Weights of a small contrastive audio-text model: encoder width 192.
Rows from block 5 of the audio encoder of a small contrastive audio-text model, named by matrix and row number. Rows with one number belong to one neuron. Each number is 128 + 32 x the weight over its row's rms, rounded and kept within 0 to 255. All counts start at 0. Numbers have three digits each.
Before each neuron's rows are labels from the 100 clips, of 14848, where the neuron reaches its highest value: "lies over" is the class under the peak. Only what is clearly more common there than usual is listed. The data: single English command words and digits, spoken by a formant synthesiser in many voices. In brackets: how many of the 100, against the usual share in percent.
# fc1: MLP up (encoder.blocks.5.mlp.fc1.weight, 768x192), inputs 0-63
# fc2: MLP down (encoder.blocks.5.mlp.fc2.weight, 192x768, transposed), outputs 0-63

lies over: /ɛ/ (54 vs 2.3)
fc1.129:137132113122090133167204100151160118095146128134158087129113161065121102121132156201112126135062102111145100178185119143125172103089106093175203123114156101138118131121135131142150102095117104
fc2.129:104068129160118151132163110071107177120147103122063124167116144085139155133093120182107132154153091170147103126134074067103127081212098136114189134132158102195108154105137113089138094145074066

lies over: /p/ (27 vs 2.1)
fc1.187:106123160092091137150043184135127135137131157112142114145093129133161138217161152149105102132093150115176099174175111109079122101108118190106123117107158106131116100129105119150068104136064111
fc2.187:171142145166124083178098177123156125183132196097123105076110107154138096134075180127127165152138107128128154113114105066116149126100130110156126059108199156161105092104145136156076145146090167

lies over: /k/ (44 vs 2)
fc1.640:148143171182108123148171104128141165164181111164102118093107107054129087202121109101109126140121155112103151158152098142170131106161146137137141090186126142091152107076125131113099149098129173
fc2.640:179099151177113092158140134091128138198126104137091142083114104071145097132115133126122181145175129158152163116168105089141089073142110147094122063173135154149183081126155115086088180141169147

lies over: /s/ (81 vs 2.5)
fc1.417:055126104056130153135109125154107107100168133155119102078129111155117137157153138124186092121135198142120056136095140210103124111161118149093146190161164067198098124105103151143139130115155105
fc2.417:132115072090159132129123140096139093130161115113137156127118154135167113145087113168155084080166090155097126125103166108129121088156187107094173153073124161202123107096111127117117136098125095

lies over: /s/ (51 vs 2.5); /ɪ/ (28 vs 0.9)
fc1.193:166170135119174152133179143104127066135191153116146187129074151170154108086108170164146107160134147107141130071161094141160156116104142088162157121068121119112149161098152117139169080101116157
fc2.193:074124123144181148133191116112130103164141182084144076136159157098094120137104077105126128123118075129115174082125108161159176129134143132095175132081109083132164170156133105133188059130110121

lies over: /ʃ/ (50 vs 0.2); /tʃ/ (45 vs 0.6)
fc1.764:091135143159067150138089191158176207133115145112129117164142116125168128187147144169091054166128102185189135164096090096125139109112088140141130142137152133172096083099126180134083122157091081
fc2.764:156158078140073119139084177124185114157105177162143137104105091174168097111098157144124140135117086127166151140127138114135157116085136068159138105150173184169126091102120141159077132130116142

lies over: /i/ (32 vs 0.7); /ɪ/ (26 vs 0.9)
fc1.268:176156139178118095148187148139198137130137142115187167134094122085130070111086123139186146185135093121138172115169056157174155097101144091129195087111134142140172112155175146176097123131109163
fc2.268:095069169176124137160162150085145188134151141064075111099137116074147130143086103170102132146129046188173108083116100091150103139208100113078187109132157113187136115132119135078131097187120078

lies over: /ɛ/ (48 vs 2.3); /ɪ/ (43 vs 0.9)
fc1.191:158164117119156124159198126155163070128202165160172161074086121122134092115112139120170139134111124127104149121196109131144151083102133059103209101130116099095190163109154122160156086095116171
fc2.191:106082168169164150160212104094116146139189128060097107118130132051094145144084079117105158142171076175109128076162098107096111089199141140067188134123157083175149149101156110087168095142122096

lies over: /ʒ/ (25 vs 0.2)
fc1.152:168131119070090150164110113036153113182128150098133068160123109144143081200149158133094120094156125108156105113152100109098160138118108159104150088128149155107061120111109143143081145105136134
fc2.152:109129115080108132094138164123112127143103136089162123161112125181168124084121123140134170115144118156152193110125140080084140076098062106166092116091124176149147113097114124141146101137096104

lies over: /ɑ/ (39 vs 2.5)
fc1.198:189124138096116079125203138130171119191195124101133145105140127124139083138122146171099184162165137185089114091182081153138119167125150128058165114112130097136174121117161142134084105143153128
fc2.198:104090178129101143120163161178190162191167168105120061115094132133096159164086092149144208111137101209105162073129133104122122148157123113082183122083136095162189110128096117094112122170124092

lies over: /ɝ/ (56 vs 2.2); /ɹ/ (39 vs 1.1)
fc1.416:073117164140148110108180083121137162086123099152105176164144144146135183151169140139202107093107169129123099175084160092181115166169153127124102154162113130114131146143111114119145166107136145
fc2.416:149140078075086171020124120195123132111123095166101157179090157156115141105182117157082149110100144124096119175123193127135077146147104105122073137104112159138141093117071106141118174152125142

lies over: /s/ (44 vs 2.5)
fc1.523:103107091089108141067095121093123100042099098130108129138136104160119115093093105122193085103088116123058093114130183187103107160140132114102108155064111152097130154111149110127152183102105154
fc2.523:199105153119118058159109129105128126205153096103113098147168133132149100108091188156119096134153134151104117103064129082118151150153131133155097129130132155152067145094124139123085141170131129

lies over: silence (98 vs 57)
fc1.231:132150164115140080135214136145117064115166132192134117067104131113135153079137115134122102109069123127099188172160173167191081140142166130133144143183106137091133123118133069144169108099121119
fc2.231:138115149131146075143154084084106140134142124058140129119118131075112152128086131112114192123151130178117140077134135076052130111175109138146141128129150136132131155078139087104155077115152104

lies over: /tʃ/ (55 vs 0.6); /ʃ/ (41 vs 0.2)
fc1.89:105178154146101169154115188154192201135118193110156117147118121111180125170147116105109069152148099133186126124107092109140198140115081114135137105129130134150113108113125195135096115153114127
fc2.89:130134104169100126155125170109195156197139178123099113098126093138142067115087127131110126151106056156200154098106095103175161101111131075144198091144155150195129111126149170110102125171123150

lies over: /ʃ/ (60 vs 0.2); /tʃ/ (38 vs 0.6)
fc1.161:102155167146099130154061180096154179117116164099120153131130092125158130185158168147095059137132156135177148119122101084130146130116072112155123102113133167142096091099139205133083135131117101
fc2.161:139151110151092099145089160083172139181114196113147117082121096128136080092092153138140154134137053104180157110118141112131175128083118067175161084124155177183107106107136156134097134124128167

lies over: /n/ (28 vs 1.9)
fc1.601:124168155121143138164192123165099081090186077135127084058124193064109142139208112144106102152095086107094080158120127154152123139155122144099164118158154067103072144102113124113179037113102159
fc2.601:166137157119143091109072101017155163132163126070113121158154143078129163115196178169184123094075138120141101087042134123085151182119120125152168147063175149122118132087115160114139118093136097

lies over: /k/ (52 vs 2)
fc1.438:168095088117103119112093113100153174151124136051129119169131116166119113123173113118088082217153125198183138120099100073124120080110079135106105122137133167149111097095136187096131138185057065
fc2.438:130149089104077152106154135148242131145109147142125137131079111135144118103051080154108133114088090133123088107178151144144155165094157080136143150097121124148177122149149161155121089107134130

lies over: /ɪ/ (28 vs 0.9)
fc1.247:136126125190132142153197127150159133181090150163131124106098105081105091081087149128167116145130047113109128127169095075166130107120115098112175050122173151149198111157160115130130165136132204
fc2.247:134093141205127121132175133104120153130116121081075157131129129092107141119102096163116123155165058147163162129111123069144074120189104107105136094150135118195146116143145110059136128163113091

lies over: /f/ (53 vs 1.3)
fc1.151:168062127133073102094041134071126193106084135100120150191130089142139187104149132116086080153160131152114164086112103094123141060118126152107069108151121130127086065098144149115137151142065077
fc2.151:128155141126129128143144131127173158142117180068139120097071137095135146073061119116151163104128020123117151110152155128107179176101145060130139105122146188113189119120146144180102102092152156

lies over: /ʃ/ (50 vs 0.2); /tʃ/ (46 vs 0.6)
fc1.218:121129150137072157137092191112154188102119152090141124125142115103185146175158152124096045162165137129198118118109109097097148126111091127130110107123127167109096098087143190122086122121131095
fc2.218:138157101130097130148111148107169144162133184121137103097106111126142091108110165144121145126126065100176155106148135113133183132074115062186156078120162181161117118096135159144090134133140153

lies over: /z/ (43 vs 0.6); /s/ (39 vs 2.5)
fc1.629:158156157127135120140169141104120114148179158129162196120074124161136138105112167117191170152113130121115160097125117141176138117113121071129165126135138136116152160140170117174195095084104160
fc2.629:116099157182191128126191118082127141184151165051140092119157110071081145102106108079154148131160082150087179059086109127133130130151166112089156119123149085156143178123168113115157094133119125

lies over: /z/ (67 vs 0.6)
fc1.378:125136156129136091138193142136163109121199137122159193088107129137114107077100131153189132145096114119117186113173120162159140100116150109120175091131147120118172116133162130172156126109125160
fc2.378:110092173172161119130180133073113139136154139026114098130147134054090169138091105110136152124180055159116150069115103104104112097178159148109161125121144109163131157117153088108134070131087094

lies over: /t/ (39 vs 2.8); /eɪ/ (28 vs 1.2)
fc1.115:138155145159166143169166155130148162144190176102144149130102137097156081174147146147172124207107158178136126049131115102139153117122095149112177131126177132103193135164160172096139106186116128
fc2.115:163065145139097162089140150119122147114112106149096133170089120117127155151134143151132189099133144093079130132164134119130088117201174115111121146135130185163098099155062090150086154111061134

lies over: /ɪ/ (71 vs 0.9)
fc1.533:154126161156137132082170108147096115143162144136127176133118116089129089073109153123146107126161098108114120158170120100157131127106112098110182083153154123128217140109164096110159146144151225
fc2.533:142077160158152178132195075101106156119125137103063129135141109075066136130116088133160127121148096105129175119150136132126087126178117114077141095143159120138177117165127069038147153136123149

lies over: /ʃ/ (48 vs 0.2); /tʃ/ (47 vs 0.6)
fc1.464:122151170149073162164092187099146186105135172107155148137110103095194139180146135136107062160132153132189138125122098095118175103124073113141140121127128145143117084123164167141085110116091108
fc2.464:150148135163113121141109163090170154194115195103116120103139087115135095100077143116127174148143053116176168088132097087146185120109130081149170077147166177181123114109146153130100140148117170

lies over: /ɑ/ (30 vs 2.5)
fc1.10:118142132065133137178137110147165112168124151146124149135108162126116134171156149169206131105120054108150095129181078101218145099140124129152173099108145145163141131202133137165125107122144141
fc2.10:088090184168140109136155148123158180184132131092105106090120114099119145116054098133108173107126065191154161138113088074111118110162136141096192118129194096230156114126108130093102119167096105

lies over: /i/ (87 vs 0.7)
fc1.542:180095159164111114118134130171112117114093130092116191130112149108128107096094146149094107156144092126152115112171164093168124185137120144149168095051111152107217126075124124115128104119136139
fc2.542:139144150120161178090128131151131152153176162093102106128093102131147176153076051067096096145171084136139166104096144114128154163183084118121172060158180105188162143085121147131150089125142131

lies over: /ɛ/ (44 vs 2.3)
fc1.678:153165161084122096162128063102150127139137086134114094090104164114113189138167082104092117077110105130128113154109129128137137124070114142135113159190198112104042120118079191119127126103135128
fc2.678:137141121076123143102064115149111139147121124119132134144101147097132119123162119170147135096120111061105129174129221059149172122127134138144115073100159207118112078067044172136118200071097157

lies over: /ʒ/ (29 vs 0.2)
fc1.216:118114150127104097115047119044116133144087140090096150191128080143120190115137174107094074139121136136166143091118110058100095095134079119125094117121131177087040098107152193130124141112130063
fc2.216:148137109132121129111141108090172149159122182098155099083127101128122126040084139097142174098140045089138151084142179139112164144066133051160120079116139166125123151109145125147109108093164135

lies over: /ɪ/ (32 vs 0.9); /ɑ/ (26 vs 2.5)
fc1.610:101147177099138117169170152116177141207145129136089184150117154111129111171111132123193060137121056097124073142150116157216148136162125129086206133116113192130093118173125127131110105104131160
fc2.610:119126154104122083068122189139118134133128097133136111155116134159192182109135120149121185085102150119122176164148154131111112144181150153109134109115123209137155086130059075121085118118061145

lies over: /t/ (40 vs 2.8)
fc1.642:150139123176098097121141104056148169161140122130147079181127137140123138142195158153079124153127120250151148123100091122120132124113071114177106129162149111151155109078159180067115147158112058
fc2.642:125131141114083133140164127159190165195122199116146106129056113121092115088050119156155187129094078136124128103162133140152208151086129085101133116115111149139202111183128112178110110110152124

lies over: /t/ (43 vs 2.8)
fc1.458:152120193153093048098163094157148160139123102148140131143111118107126100127105072156057032140064128147105140135172123073117102151146104165117138074160075126105159107068170121144068150150125091
fc2.458:159169109155117114133148161153157183136109163109078185074102062141159174152049090097086163097151082190128180097163173085126140163174130078114085100146185139181109104080075106125097114131119172

lies over: silence (98 vs 57)
fc1.599:092125162131118132135131114141088160152155124186111081063115062124118101170172113094160167071107203074132100168150136175151135148152119124123156087172147133130142107153082128126081156096137183
fc2.599:110127114167153112170123121111121132202148145095152141065172083109097070109102149137131135139212108158134168093140083125120105102132107172138189098109143109154161139136196171085103172149198137

lies over: /t/ (40 vs 2.8)
fc1.375:106158160151076165155115168118182156092161202104166129128104084085186108177122118135136096125114143101155134124158098138115193110117076102110163096127122146112137116148151166179089108087102139
fc2.375:147123132174136107175156156088132143171152163079099091094157118083115101107114134120108165174148047157173133084135073064127163095151128121137200068148161149181097141097159140094103108165107143

lies over: /tʃ/ (30 vs 0.6); /i/ (25 vs 0.7)
fc1.43:149146143137114151155088177086157129117153172095106169149174122145162098133105161077114097124157125156147133045116102064158161110081124104142148140081161128091098140097165195143115115126128150
fc2.43:092104081155121146151161096147190145183159221105164066134142122123115110117080107094146141105125051142120119071126174150110165164095124062134169108089112115144155165113169148166143128105175144

lies over: /ɝ/ (48 vs 2.2)
fc1.271:135135115123115076133156169168163124112203109157144136193084168138168164180210170172147154150112145146072117161170157131147108171210159151131136131186122176092121099148132132117135100087124161
fc2.271:154111093097103146052128106188097145081108086167096134172102155100135156123171118176101157107095158118117101194175183126131111131175113153111098115093105174131152076139059097151112183115125151

lies over: /ʃ/ (51 vs 0.2); /tʃ/ (45 vs 0.6)
fc1.136:137128157132065167147081185118176194133105177115154141176129116128167137186157156162109066151143135132188126108089110106132171137103080105119117142131129155153092081120139150123096118141091112
fc2.136:155136138140106120134124174095158164172133181112108119104117103119153089106108152135130151130139063124185164099112122084129151115123122063168155079160171180183113094098135148123092132142133151

lies over: silence (99 vs 57)
fc1.708:105135154112114126150138118201138141126153114189134136084089133168095120080144143127146167067097153127081153181132122118111141110117166103126159151167149143152114133145061124142149112114083153
fc2.708:155122108083130109168134130080174080149185097114143154113101146096111138134090121146105144114132098137130161132141145088096139107150090094135137133118162110169102115105092073095154057063097109

lies over: /t/ (49 vs 2.8); /k/ (33 vs 2)
fc1.382:115162158136060125161138167148192170135129161130166096112101092098166095208143080179117090126094154109153143159135094128134167162121110104119166088146104123121132078112138145157062110079098135
fc2.382:162110149153120106204121172101144152159140099126081120104115131089144093160138139154109146190165083183198135133153045041152162081168120141113193085176147169200098093107111129076085120188096129

lies over: /z/ (35 vs 0.6); /s/ (26 vs 2.5)
fc1.411:102127170128122122137124136094106113106170126119136091082130069061154170161144114111135124089073179128105108138102119157093121114143096127080165138199196087117154139099168142119157181106114104
fc2.411:193083115205166104156138130090110106102098177090159119127121083104114094100130103080201161104194099100100141086147124128099154136137178103093131078119136158171127125148132110154095146122095166

lies over: /n/ (39 vs 1.9)
fc1.405:181158142122126107139094152053148091154169140102144171128141116146153136130104177094114120168151174113179155050122086093145121094079124126127107119075139123088109149110135165103152059118108123
fc2.405:109142140165137132147155102122165138178153198097155090121137128115083088089090125054175145087097068122112121089138159165124193161065146085113146118105146131113169172150147139170143125104166189

lies over: /ɝ/ (55 vs 2.2)
fc1.213:137132079045071187108159127091172160143061162095160128170101134150143123153159159141102143104105121117131100143129132073135133090127088121125098115116127130130109111121122155130138122136161057
fc2.213:131149163164114071123138145087126185189136117105091076137128090121128131113156167142144150106130064187139187114092097061166144052150120097141148112179183143203111099097119158064099151154079084

lies over: /tʃ/ (72 vs 0.6); /ʃ/ (26 vs 0.2)
fc1.596:080147164151102169156101180142170203121115162108139098175136141129161142185168128129104069163148116170217120132079103108161177142107084126144123153116135118153087122125133206128112114168130099
fc2.596:132147090156094135128100150140210152187119204152133127121128087162159082129085155128109091149106087150182157118111121108170160121081108067168174114120131149170125105115144162141097159154129143

lies over: /l/ (26 vs 1.8); /s/ (25 vs 2.5)
fc1.679:169161167102135132174164153130143138146149161121127176118080094155138158152110123143201180124142121134091161108151122154181134113128119113113191126135116118113150144176157115179151120088099156
fc2.679:111097182206182116151168140096132147156144141042132102106150131066100129107074093089136143146177065179115150078109088086126134120164166141107188143114137081200130145130166120104130102160113119

lies over: /tʃ/ (54 vs 0.6); /ʃ/ (31 vs 0.2)
fc1.237:094138124157105145150105168164147207100131155111145143162127135144155126157139117172125078159136146168213118138101092088192115124112089118126117155094104125154115107110158185117084105162123088
fc2.237:151152098140063133118099177158196130178088184160133151118096099173156089129062146157114112119100080138168147148127123112148177134086122063150142120138156162175125073112113140145097153130134127

lies over: /s/ (42 vs 2.5)
fc1.403:125157153135092179160136165113183089127147172127177176070116109095163109155073142089150156153148152064070157121153138127082170110105113097107130149111123144122091145136164110173143093075123168
fc2.403:153111179167179098172161100082089148113170141084082082099195131065109135144143111118093145175144097158145138082141091084137124081184115149080175114155131121153096174100152126069141094150134126

lies over: /l/ (51 vs 1.8)
fc1.208:125161201150137124169157181140158140136143162091153147089122086105144148139072101097197166139182144092093154100175123142153147167079114070095159096111152093105146131164154139172115114097136156
fc2.208:134087154212186105183162138103125171170163130080092073124186102078120161152120103085110131160158084188143156053100076094170133114175133159096191125139110084160117152138150159075123117192114122

lies over: /k/ (73 vs 2)
fc1.127:072113136136130159071118158171119130215125153136142107146132095129083096151121180100139107146106148067159181112139116111096132131104082136095138091085127141177146150156126148150142199153104136
fc2.127:131083162162129116094128175111106139195158156138103150137152075142104164145139172087099133160182142170131221061078131107103100123135090087127104074117176141205135111073127123123136152133089121

lies over: /ɛ/ (34 vs 2.3)
fc1.297:181168148121149130157188135153147055133203151158144164041088128143114088123111146105158112146126130156065158129160112102176130083122152092133166107185152102099130143110137131132172073113110159
fc2.297:125093146163150132163220080102111128143187138087108105121130145052044136117088081104121171140175077152103149081185138131123118110187159104078164118130139115164148137133136092094175087116141130

lies over: /i/ (88 vs 0.7)
fc1.239:130120144153106091123093106171161108124070125134115152140102189067128114102120158199114096133120089096158078143187103075134136129137108145175150074080092138166193102079125153138104139095142134
fc2.239:154117108168141127111104135147152196132153136084066159096114103099144125118070084130116080150125093143135135154114161121137119118172087132121192053125216122227122143099115183140130129148067110

lies over: /ɛ/ (49 vs 2.3)
fc1.446:152143109166144062111179150181183121136152128133162129102121093134131073110093148149215155153105086134105181120134062127171141068074153100123181125104150112134194093171159121143082164141077180
fc2.446:117067155140114115179164160083141164156151105073112116108149097105137137139093117167120172154169050211150129098127086068125118104210102129091160121112133119202105128127114137057104090166094089

lies over: /p/ (27 vs 2.1)
fc1.588:141128014086123166089187112157117070063153137151170118172099167120100152121126120137134158118078110088158142142169119157105170089150156086159127171086067097111162169111125102145171076108087113
fc2.588:088160133127155172174141124136100148070154138107096120132141128103186122144133044142092081113122120131175111131157071130111151123170142172132220106111147111163173142121099116112130040158119157

lies over: /f/ (38 vs 1.3); /k/ (34 vs 2)
fc1.540:106129103130096161127108165138124120118094163096149154148118134107130144153108118099078092147092152095145133129132137111091166128137103149151073147117100163140127097092147158126181088084108128
fc2.540:170156104104108137153084133117113135112174154126117150084126160126186117145129130128097102117147079110155135134148161095100167109132121098196163081122148189110081097054110157118112128090140184

lies over: /ʃ/ (73 vs 0.2)
fc1.407:156134149163097112106074179134178196145106154102147122175147098113161121159135145132082053181117147160148127135108128114128142123123092120131081106133114145140085080062150170119088132135093125
fc2.407:150166098130115117144106184132175142171123212104120129084089103139156116127078128117130151135134058116165167104140167111129173128093101058171130085129151188155119086098110150164097121118127148

lies over: /z/ (28 vs 0.6); /u/ (28 vs 1)
fc1.266:171172115149142126111205131156149097136171165151167163094109089151125089087066131108198166121114127108133180116161111140163151114140143063117168112126114143132212143178164098157184112108143191
fc2.266:107074182179155127154198097083110163142161120061099106112163143067093150151102104128111143151157080178128140081107100094121111105190130130092173121147152073171133164135154101055160095168135100

lies over: /ʃ/ (38 vs 0.2); /k/ (33 vs 2)
fc1.748:100131117159091078106113152133129170101123112121118109180132063131148129126165145100089102155116135198140152152087128127111099109116103180127080121094117159144077070103170148140117107103102086
fc2.748:119129092110087141147125152137194120158100170134134160090106154141164125100071133149139155098145029089141152130171172112163183133104113072158124099106136162142128098113106126171121129072154155

lies over: /ɝ/ (47 vs 2.2); /ɑ/ (27 vs 2.5)
fc1.706:154113109082098159148170097099145104132141126153149071189129191147122130204236149185180130086112186105152100152173125121117148104168103141123159133125166104080124150140120108116178109123153166
fc2.706:137116087119133137170172182164187137114105119112174171142047128128144143122050128148157166159176101156157138107176113120124165132136139072131140167107105143196101093174091130118103100102067092

lies over: /p/ (34 vs 2.1)
fc1.731:140138116170122097086130105094165161156081119122109085157101131048155173090123159123138142131154125110121083170130154117100125143185108105153104103168127172161109100141137131125167174107126126
fc2.731:176114126195155092122151096179139140095144089138096127022145127057143098104118122172105096174094097118141144201145153175173069116166157202103155064126133073153128142126123155088104105125132117

lies over: /k/ (44 vs 2); /j/ (31 vs 0.4)
fc1.641:114171099122130163134135143169167130120128137109160130113100155114125125164065073051136130155127120098111128093100132137139169143100117090139128098154112087092134137166141182176117123134108130
fc2.641:126091141199182118167138126117123125157151092108070125070190125087135134168122088115072097171148090176148141101116095087172094105172127150097176104149145104162053148100128193044121091203103136

lies over: /j/ (54 vs 0.4)
fc1.23:127158124123140112150152167156170075133170165121176173116090114141118063091087168129139143142144137128093161098160077100166161088073135075139186124107156110125147166118142137132150081100104166
fc2.23:085101156140157149186175125094124161166184168064092080118159152078115109165088115129091127137152066172128134070118087079143117094206133121105189132123135096176132171115145116119179084175099108

lies over: /k/ (54 vs 2)
fc1.190:118149167147130072102113120156120181171092161078114123156172074153082128080123107057093100155074188120146142132079162094112120160116082121110052090134116182123078122104139159105146116152127110
fc2.190:144170092093110142089130156130163117173141172156134102119115156161142163107097144094099144073128081105130175095112203131150154138053084049167073086121153168120110117072111140165148122097136111

lies over: /n/ (64 vs 1.9)
fc1.335:166141149152138133124151144058140119142148128095126167152164133161123097113125150123125113174175107216133142055126078109137107100086107119151156126075139122144135139074158148083164096155121089
fc2.335:125115099159127186107166135113189095195136182114144104137129080136083111070065121116159172109107027141107144077123117178160151133095165056098154120097139092164174155178142123136135103117116119

lies over: /tʃ/ (55 vs 0.6)
fc1.380:115153162160113146175108154105181176154132167104127148176121147131150086150120122091135131163168111160155131019102092105193202156091109097159145135112121127144111171129156174117102112146150149
fc2.380:062106099150099173089128152151215180202120150130105129125150132165152123120078055114125094099095067148142121099078122132206101191090104078115170167094115095153156153146156171132136141157173109

lies over: /ʌ/ (31 vs 0.5)
fc1.264:147148148154136112153193136111165084164153142120149113132110122144154122128141202181122170208176151212127109107132098127137098129108090110182118129079146067095122135131139148127105097109128113
fc2.264:096119123202083134094166119170164129179162164146146074128141124135047121169070099139131149085105077183090159077122120145170127130151133087138154101096136095141165129131100072086111100136092096

lies over: /tʃ/ (34 vs 0.6); /t/ (34 vs 2.8)
fc1.633:047148154143113171152104185169165190159117137138127115112126138099170081212143101132121079103137149155172079137102117130143158140158111098154151161155140110149089105098135185102130133105133136
fc2.633:146133065158068129156105177141176158175123168141125181098112107163152064113064110138142114097167086157139119107135130081181161112093122090137168127116148151194132095106128173136076159110142126

lies over: /s/ (44 vs 2.5)
fc1.76:114112115184179152138092127103097167118161114081140140181128101163112199116130139103192189102088123128141139074111160205080133152129122081156126161104112142113163175102160186157208176093159146
fc2.76:133110110212155188146120116054129145154093175139153125101134080104109146066150082090132123092150065071130185105126147164108162085109129115112157122110125146143106138109122125131138150095156090

lies over: /t/ (56 vs 2.8); /i/ (27 vs 0.7)
fc1.620:086147162194160153155163140216165163127163132119157124091144122059129122124115088086077104161176142162126127152067140147110113167098131153108142105125153072105147161084152186087136195141162198
fc2.620:120082074109105207057128153144128135147116156173068119168105144139138143140120134152111162080111058093136148160156201127179112144166116090116132100101126176156138093097054104152129178117118133

lies over: /tʃ/ (54 vs 0.6); /ʃ/ (42 vs 0.2)
fc1.91:099144135162095108144094190142137201130098144131141131142129108139171147171129140152083061161115144169184153138082100121158109156093087124145125117133109133151100077086126198133066117139102086
fc2.91:161151109130081107145080186143181133174101170153138139091101088162162088126090156148137144133135084127180153135123147109167165111091110064160134098153161187180100071113112134135079145124121151

lies over: /ɝ/ (28 vs 2.2); /oʊ/ (25 vs 3.1)
fc1.212:078095146085090192111151137068157146175092134121139082213113164128136080140167165160183140123130113147148094126127152076144144097139071122095117165059110130140126123115133111123193150114114106
fc2.212:155135168183090083167116185074167154142140113119148131122134085107127117111155181137165137153141123172148187134069079098138138113131122069171156128167178137205126070132135126111106113141063115

lies over: /l/ (33 vs 1.8)
fc1.174:116123156153091072174134155142167127142105162086189145134111112111139107094109125121158160153135130098110164072180091151163154165042094053094178100063169108125144133165192142162096093109142149
fc2.174:137078163204161114161137129073138185171153127078080087132175126071125169158118115106121131156166088174148159080096071070149127107194105162112189130160129096165111161130138152088123136184124112

lies over: silence (99 vs 57)
fc1.317:133179142126101145151193129148184112083171166117173167114049120096121139124108139135158143141112122101117156130195103157172179112105117079119187120131113125133129156148161127168176070090090175
fc2.317:135089168180158125165175121058114149138159137074086103110147145056131140134117124123099130175149072164152124096134070076105141085191134129118181097164160119192100165099145117073148081164103109

lies over: /ʌ/ (34 vs 0.5); /ɔ/ (30 vs 1.9)
fc1.112:129115104111122120144098116104109111160145078157119138120101149097125172177179173163168194142114145145100168128086173126136119155190172140109086144149128151111149148145151114148170118131110206
fc2.112:100113093123118160067110118202123133122124105173123171118094194138132171125127077133114145084094124107101139187147202128163130147129097120135086116077076164124180103107103113157132195137142164

lies over: /n/ (48 vs 1.9)
fc1.509:189114164150152104151115160035101124127147149122132178113176097131185117100155180131141113160129151115170165087142102121126140099092097130129134115097151125114080135134166143134138078105130112
fc2.509:095136121169161120155135102110123107162111205087180116089168088136079167081101128072170152101154083097079171067128162177131124189092148075136110120098134146113147167144162142154130127084165143

lies over: /z/ (64 vs 0.6)
fc1.553:164153161133148092094196133160128138171138162116119179085106086161078143116085137071179196147101164071089202085152167163144148112118141098085102107109155165090143162128121120121187103122133159
fc2.553:137111178186162123133182107090101133150153172078146125119129079116084153112097101070084124128134139193092208061090118125142101108107115123070098136106121090124163153108172144109169111130134104

lies over: /ʒ/ (39 vs 0.2)
fc1.575:152177151147132135181100176079152177143145145108120179136122119155171144153140164081127103177157120135176163050095073077153145145092085098142153115050150137121113122113137191135120097130151104
fc2.575:111147091159138144147135133108196139201153177119125070164160113134108099101075127115150154115091034144144136074103131149171200155081118055138196126109133106147141163177175150137125113161135130

lies over: /i/ (57 vs 0.7); /eɪ/ (30 vs 1.2)
fc1.624:158128109160107129143176107131175108144147150161159109079124097084097070137158181124144126107113065123144162167191074115118136111053144104172203062116183120119127116139135156148118155142156162
fc2.624:104034114128082163127150130095124186134129120093081142175101123108108135124092088187152162121173090148173123115155113081095107107188109121089168121130168132195178119125115131083121139129097064

lies over: silence (98 vs 57)
fc1.327:151185133156119123099172069161103126150159130182122127082103058123117097128121128119164111112104119082099145118093113147205127113154142076141128107231112160130133134146154082134159145108145134
fc2.327:148075150173164125144176061116054171122138126120070140074143111098071088111132108118123162140158115142133132115167122092138092094212155123094135091204163121159156132160157129064154163157146165